Weights of a small text-conditioned spectrogram diffusion model.
Training: muon at rate 0.0069, 17800 steps, batches of 128.
Rows from block 3 of the denoiser of a small text-conditioned spectrogram diffusion model, named by matrix and row number. Rows with one number belong to one neuron. Each number is 500 + 25 x the weight over its row's rms, rounded and kept within 0 to 999. All counts start at 0. Numbers have three digits each.
After each neuron's rows are labels from the 100 clips, of 14976 (inputs lightly noised), where the neuron reaches its highest value: "strongest on" is what is common among them. Only what is clearly more common there than usual is listed. The data: struck, bounced, scraped and rolled objects made by modal synthesis.
# fc1: MLP up (model.blocks.3.mlp.fc1.weight, 576x192), inputs 64-127
# fc2: MLP down (model.blocks.3.mlp.fc2.weight, 192x576, transposed), outputs 64-127

fc1.20:502506499507506477507504469491533498499501489500508515480502501497445525502507472495526499499501524519495500491494421383417512522508487492521499492500461499507494501507626510496508531524506497
fc2.20:500499500501470500516495455451501498491499492502498514516508510475537500485509500492480479488506509495499504490499569423543510480502500504537498505500493500502500509505647498532475499505491504
strongest on: one hit

fc1.19:498500499501502500508520499473502501498499503303486492500501500490504497498522503500497500553546495499500500513497499495502503512488493500507499458451500486500515502500500499485497504505500502
fc2.19:499500501464482502511467499501497498500501500455447500498501500484493498514512490464499502479506504483495501536475519507501497500511507529502505503403500505501500492522506500520501500503448500
strongest on: text has "noise"; rumble

fc1.68:531501458540516496498424501502500497504503501502506493505498485499515524485548498521514495487503500502511500463495538500519512516501500507474499497524498507500500508484499500496487505453508546
fc2.68:499501435522487507537477515505507530465500530487454501502489500502499524508506479525501499511508498464498500505483498496500516480485535501500499433466500456496515465497496499501501490411522551
strongest on: bouncing; medium

fc1.139:502500462499501565498529500514520518505499483497486501499516499503500501502504510521510491486491499501500503520499500488507491515503502484500491516499495512498454494503479495516500499465504512
fc2.139:501465484505508510499500507500504411455491420499486499499482495501526503493493501475490515504525498509484502503501505501496506488521470504450501521498494498504501496491496503505500505503520511
strongest on: small

fc1.510:500499501503491501490366472461500500500504511502479479500459584521497503516481515502500500562503511490500504469499487499494476483500509516500501494492495502500505509522498601492487571495438519
fc2.510:500500472500500492419507499500501500498509498590497414502524499497516506470463483494501482500503552502501500500473512499501475500501503510500527526461505482501501497503496573523478604504530511
strongest on: small; steel-like damping

fc1.388:504502509490487506501495488502497508493486459500553467495514495501498491505499499522503512534530494516519499496494511496503518500491604481511480494501506500501507484484493513509499506477457522
fc2.388:486499510497532498515538491498534485505476461501450499500500499506509488521456500505479500527498486519499502499520500500507550523495502515503489499482502542499500458482500507524512501556555439
strongest on: large; membrane

fc1.398:502486498501500510499495500430496468517497500501503503558497500499502496496507506490494492504503501505497453505507496502517502503501500499499515501492501502502498500508523496500501518480503511
fc2.398:493500501603488497505498500502400518507501499503500504579497505499517505497502499503501497500505501500497521501493496471548498499503498500499492497494477497550502500500520501498499498499499493
strongest on: bouncing; reverberation; text has "reverberant"

fc1.457:500496531501506503497509515503497462482499492500498501501503500508534499498501501485500502431506495501381499495495406504482488506499503500500507500477477488431503499501508498521499500502493504
fc2.457:501518505500502521501493516528505506479497505496503501530509496495465500489497495501543505503505503500459517505498498501541501506495500500469503501479500501504491500500504499504493500489499502
strongest on: bouncing

fc1.194:502507506503506496499499579512534498469503499469440501501500492502493496502462714489494505486512499503498498485504533554497494502497509491500486512501500501536505492508510503496496492470501511
fc2.194:502503536502501480459494511504521505498502525502441501518495500472500465481466304503502514508488533503499496505462498529516499505457536494513408506500501527451504505512525499500516496547501496
strongest on: small; thin (high-pass)

fc1.449:521468486516494496494493476500488498499496507503495524484500669485484504508492499504498558498503500492500489518504513512517500495496476496498464635500503509501477501525437514487502478500500518
fc2.449:493498491477496501529494499494496493503499509486513532512498350496500508500501518496517510526511468481502513501504504500483520475497501495500500433500498501498498499477492516497500503486541495
strongest on: steel-like damping; shape: string

fc1.570:496483489495481501496503461528496496483495492489500516495513500497528497480514502500504526494495501504476529503495525498322498488500510502511411487492476496545491495523462501518504536525489492
fc2.570:490498490503485503500492492458354493500495507484505500470500496497500508485501491500517491500500510500505539501495478518649499505510500503471476505503471509491501500496489498500500527500490500
strongest on: large; membrane

fc1.36:501498477500512551510523485496524522624515494475499494512531493506490477508514527513508523509482498474447500490505411507497496485499502500503505534489499483503475497502498506487512506498501522
fc2.36:487527498507493457514479510500507496444514520499468506500509500494502520472491504516499552505504500501537506534500500498500500498441503511515502529492499492501498500508507508496506497497500584
strongest on: clamped rod

fc1.174:459499503498498538472499505463550427491503440501500521425499501496540516519500515496518505515500496502497488498477510437491487493500501500512533497498534500505501500519493501479498352500492493
fc2.174:510500501494503511512503507457574494513492495568514511445499512502485490489524475544532497503490517507486506501506485475445514537513527515535505519494503543499502500480543502498532399536483501
strongest on: steel-like damping; shape: string

fc1.477:502498503500498501490496531498502500500500496484494488500503517471501499513490499504510504500501492468500499500500495500499500499500490500502497499500494511501503495517500501495495502497510502
fc2.477:485492503499493500498496503501501506500499500492507503497513500494502518503511490469502492465500493514524497518504501496502507502487507514496499509501499504495490504509491503500506527499497498
strongest on: text has "noise"

fc1.486:501500500500491501513497386644504496492495475497475501512494501516502534492490492508500501500505523533499501483501612500502527536551505494500522494497500480495525498520497502531498508524496452
fc2.486:500501502501497503449485367397504505498503541503499495502498501431500507494502486496502506497496518491499529495478471508496496475509500500501574501525500501501497502511472503542466501527480472
strongest on: large; membrane

fc1.245:501498500502498499500500499496500501500500500485516502500500500548500500500545549500497449499500465459500500502495461500500439415506500501500498503457501498500501500500500500500497500498518500
fc2.245:508503425502500499500509505505500500500502537502504541501484500517507502498483417499500502466502496499499506509511557509518498467567499501508617490501501496491480523499499500500471498471447530
strongest on: text has "noise"

fc1.73:501518482484479492498501499498532502507501501487501480487495498533503498513467499500473492501513487502501502506499518499464499506497591501547515502500521512468507495505501499533502501482498500
fc2.73:502501502492488499522510496497504500502500500501484508503485500506500490510530499502492499502499498500493502502500532497516492501500493500523496505498500500507495505507474497498500492482500502
strongest on: steel-like damping; clipping

fc1.176:497500513525501478488497516490497508480478528500497526508502486501480506500502515508504453504503501499499499525481502500501471501505499524501498547502527469486512526517498461496472495502507534
fc2.176:515500400501473495510542542499500506533482501517500487484482487472499500500559505509490465548481496500500500478492485499505456520515528500499509500506495501499458499494522510484508500500474512
strongest on: small

fc1.257:513498500505504467496525460496514511498507504496503450476501502509543485510523505506482510518521509499364471519540512502419496508509496503496444516498488495503474479492364499494455495539500502
fc2.257:502441500394552495465501500468603503500500504499475498507506499500495500493460470499498513499500508503510500494498495467489499506498506489497503499484500509500498499502503500502504500527505505
strongest on: one hit

fc1.491:506499504519500485500497501506512534456503503469499508511505502500500500505499479524588508511498503499492525500500517475558499489481484498504515495502475497541503497499485488485502479513502507
fc2.491:500424520548500503499508446533499475519500500500502504505499481502499490519501501504434500499501500499502535499505499498409505504499494497634501500501500500446501505505511498501501526483501496
strongest on: one hit

fc1.21:490547505498499451500496496604501514505495501500500513502495503501500500499504499502476500501500504503556492518502518501514498499504499507530486502502505503457501501506551498502505481501492496
fc2.21:500493493500500490492500516452545492501499504517500497560500499501499503507485501490458490499502500497560428503499502540500500496488500498499498500497496486498501499500508498499494489490503511
strongest on: bouncing; repeated hits

fc1.502:492505504504482542490466503508474523498487496499504507475508494501496462501497500478500513571502507559513498449502525493498505463486506454504486498552495503497509512503499495504498501466500504
fc2.502:500499474499501523506497500499500497500508466500494510500529500477500507499491501475522492472544540500500500453501501504501498465482392512497500499499499514500544532500499500497488498518536500
strongest on: large; thin (high-pass)

fc1.206:505504487503498501499499488472398499509498523486503499599507500494490499497503526502503506504500492500501505498500502472499515494498495499503506491510500500506519500503632501493502498490502504
fc2.206:540494501501510477440500499500482514506497500507503496635497526501572499501495513501500501491500495480496499499500469500495509500499501498549504501499516477493507504506684500515502504500501501
strongest on: one hit; clipping; text has "clipped"

fc1.435:480501497501482499483499499497516487509501485506485491496520495495500501500501499500520503500549498504501503489525500500500531500494515507495504506515501482500571531499496502513527520474502406
fc2.435:501497499500504543508495517504504498500500488492523446490493500503514498483471412500499507501500492500503499534496520506484507522519502500508489509504494502494498485497498501487499529496500489
strongest on: large; steel-like damping

fc1.141:498491507502489501498502500505488516480486501480502506497497509503498502490529497501513475523487512503500502504501502500501533494535500505499488500498514487500480510484495500503509511503519310
fc2.141:503501456489497549497510500522501577499511505460499488512484498499509500500499483524511495489500529500505482491492513494494493528485471495484502487485501517497499501499496487468519503498509523
strongest on: large; string

fc1.337:498471500512556509502504516481478556488501511499492493547523504489392488493514499501607485486500497501496500490486476501453500497489511493495495498488545492447478501500497497500501494515513493
fc2.337:499560520506407475505478564497497498503492460501500507493499500508502482504500520500331493496517503499500502504508558514521517487505488498516449502509500496510495505512510501503476447478500503
strongest on: clamped rod

fc1.81:496507481502516501501498496500500514558500489498491502494485508500496514470501499482500508465499477521489486538497499502502503496500498500505515492500508497498492501499497501509518505515494499
fc2.81:502502501497499501499549485497500501466507514537500509498505500503500497502500498473495445519500505507497499510491498498500546505548500518513500528469497494495521441459507497511501501521488475
strongest on: text has "noise"

fc1.323:500505488503497494496499512505500500507521494388519502503495500494500496500466486502513472499494495500507508500515501501498500492496498500522491558485499500497487501497500494495477498485496487
fc2.323:492499506494502486499501500493500500493500492380482517502498494500501498500484497500500499500500517500501503481478502503501495489510517494500499585516494486501511496499499507498512501497513495
strongest on: bouncing; rubber-like damping

fc1.322:498478501499501524503505495500504424467498496483499502462500500499501505507517489520479501502514507520339449512490502499439502500501496493550522496498496498475492493498535502493513539511502489
fc2.322:499421509557489501502498479497476472558495499513499508498500498499566502502517487501436537496502499500494427497497506495510499492499503502497500499495500500489504502505407498502502525495500500
strongest on: one hit

fc1.258:488496491518398483501529574499424476503492485497541500497468598500500498499482499492506500494517481522401483534503500506503496502499493505471520499499510495502489516496489511516500500504491487
fc2.258:503496506487527498500513548500489493491501503501507501527492500471500492501499499537496499511502516473447491531472498500500518500521476480500500501502495521502497496496527505516535496488492498
strongest on: small; steel-like damping

fc1.568:500500500500500500499500500499500500500500500500500500501500500500500500500500154500499500500500499500500500502500500500501500500499500500500500500500500500500500500500500500500500501501500500
fc2.568:499500500502500500499500500500500500499500500500500500500500500500452501500500843500501500500500500500500500500500500499499500500500500500500500500500500500500500500500500500500500500500500500
strongest on: one hit

fc1.439:500500500500501500500500500500500501501500499500499500500501500500500500500500529500500500500501500500500500500500500497499500500638500500500499500500499499500501500500500500570500500481501500
fc2.439:500498498502500500501500499500499501485500500500501500502500501500500500500500499500501505500499501500500500498513499498501500500597501500499500500500500500500500499498498500500500500498501500
strongest on: text has "noise"

fc1.200:522498481512504541497495507498468487486495513502485500486497499501509501500500527500545507495497499516528294509499498463478512504502519499487499495498498493495505503502555510498498501497500513
fc2.200:503535496496510505486494501500500524512501501476501484474498501515442505501487511489506501498489500503496388500499584483538499506498498503494502503504498483532500499504470498495515495498501513
strongest on: bouncing

fc1.111:501461504504503471508497508537540587488500521503496500633500500495528500501497548501500506472506503500539510507508546463496498501503512502506468505502495504537484500491491505507498475500507525
fc2.111:499364503534511501498493465516500540547502514495498500590496510508501497499502462512427501500499499500499417501492424476413489506503507504499522473500499506433503507500504498491500549517512500
strongest on: bouncing; text has "noise"; material: plastic

fc1.103:499500496500498499500502500500500500493500500497499500501398500500500501509625507500501497500503502500500500499400500500500499500500498601500499500502500500500494358500500500621457500496501500
fc2.103:499500539498502500512495500500500496500491502490500500500344500506500474500411498518498500500516513500501499500598501507499501502486499383500498501506494505499501373500500500416511499500501500
strongest on: text has "noise"

fc1.53:490501518501516502498503495469520469497500502502490496361501504498508497499496468501506496497504499495433492498503438467490499493503520498529457500509463507474500500501689499494511579498492496
fc2.53:508509505529456489499501491565463502496499500473501500448502503495451499483500520502447499500502497500426466500501494464500501500501500500563428500501514501497500500495508504508502631506497501
strongest on: one hit

fc1.556:499476504515503478507513536502512495512498502508486500495514388500506515492503503500519499502500513499518500497500498491498503500511498493485495532499500489509504499501503515490501501502504502
fc2.556:501559506491509476503480479491555514500479492521443497504493489501490489502498500499496511499502503501494471546481501502503478508500497506468518494500485500500507530527501465500510509518504473
strongest on: clamped rod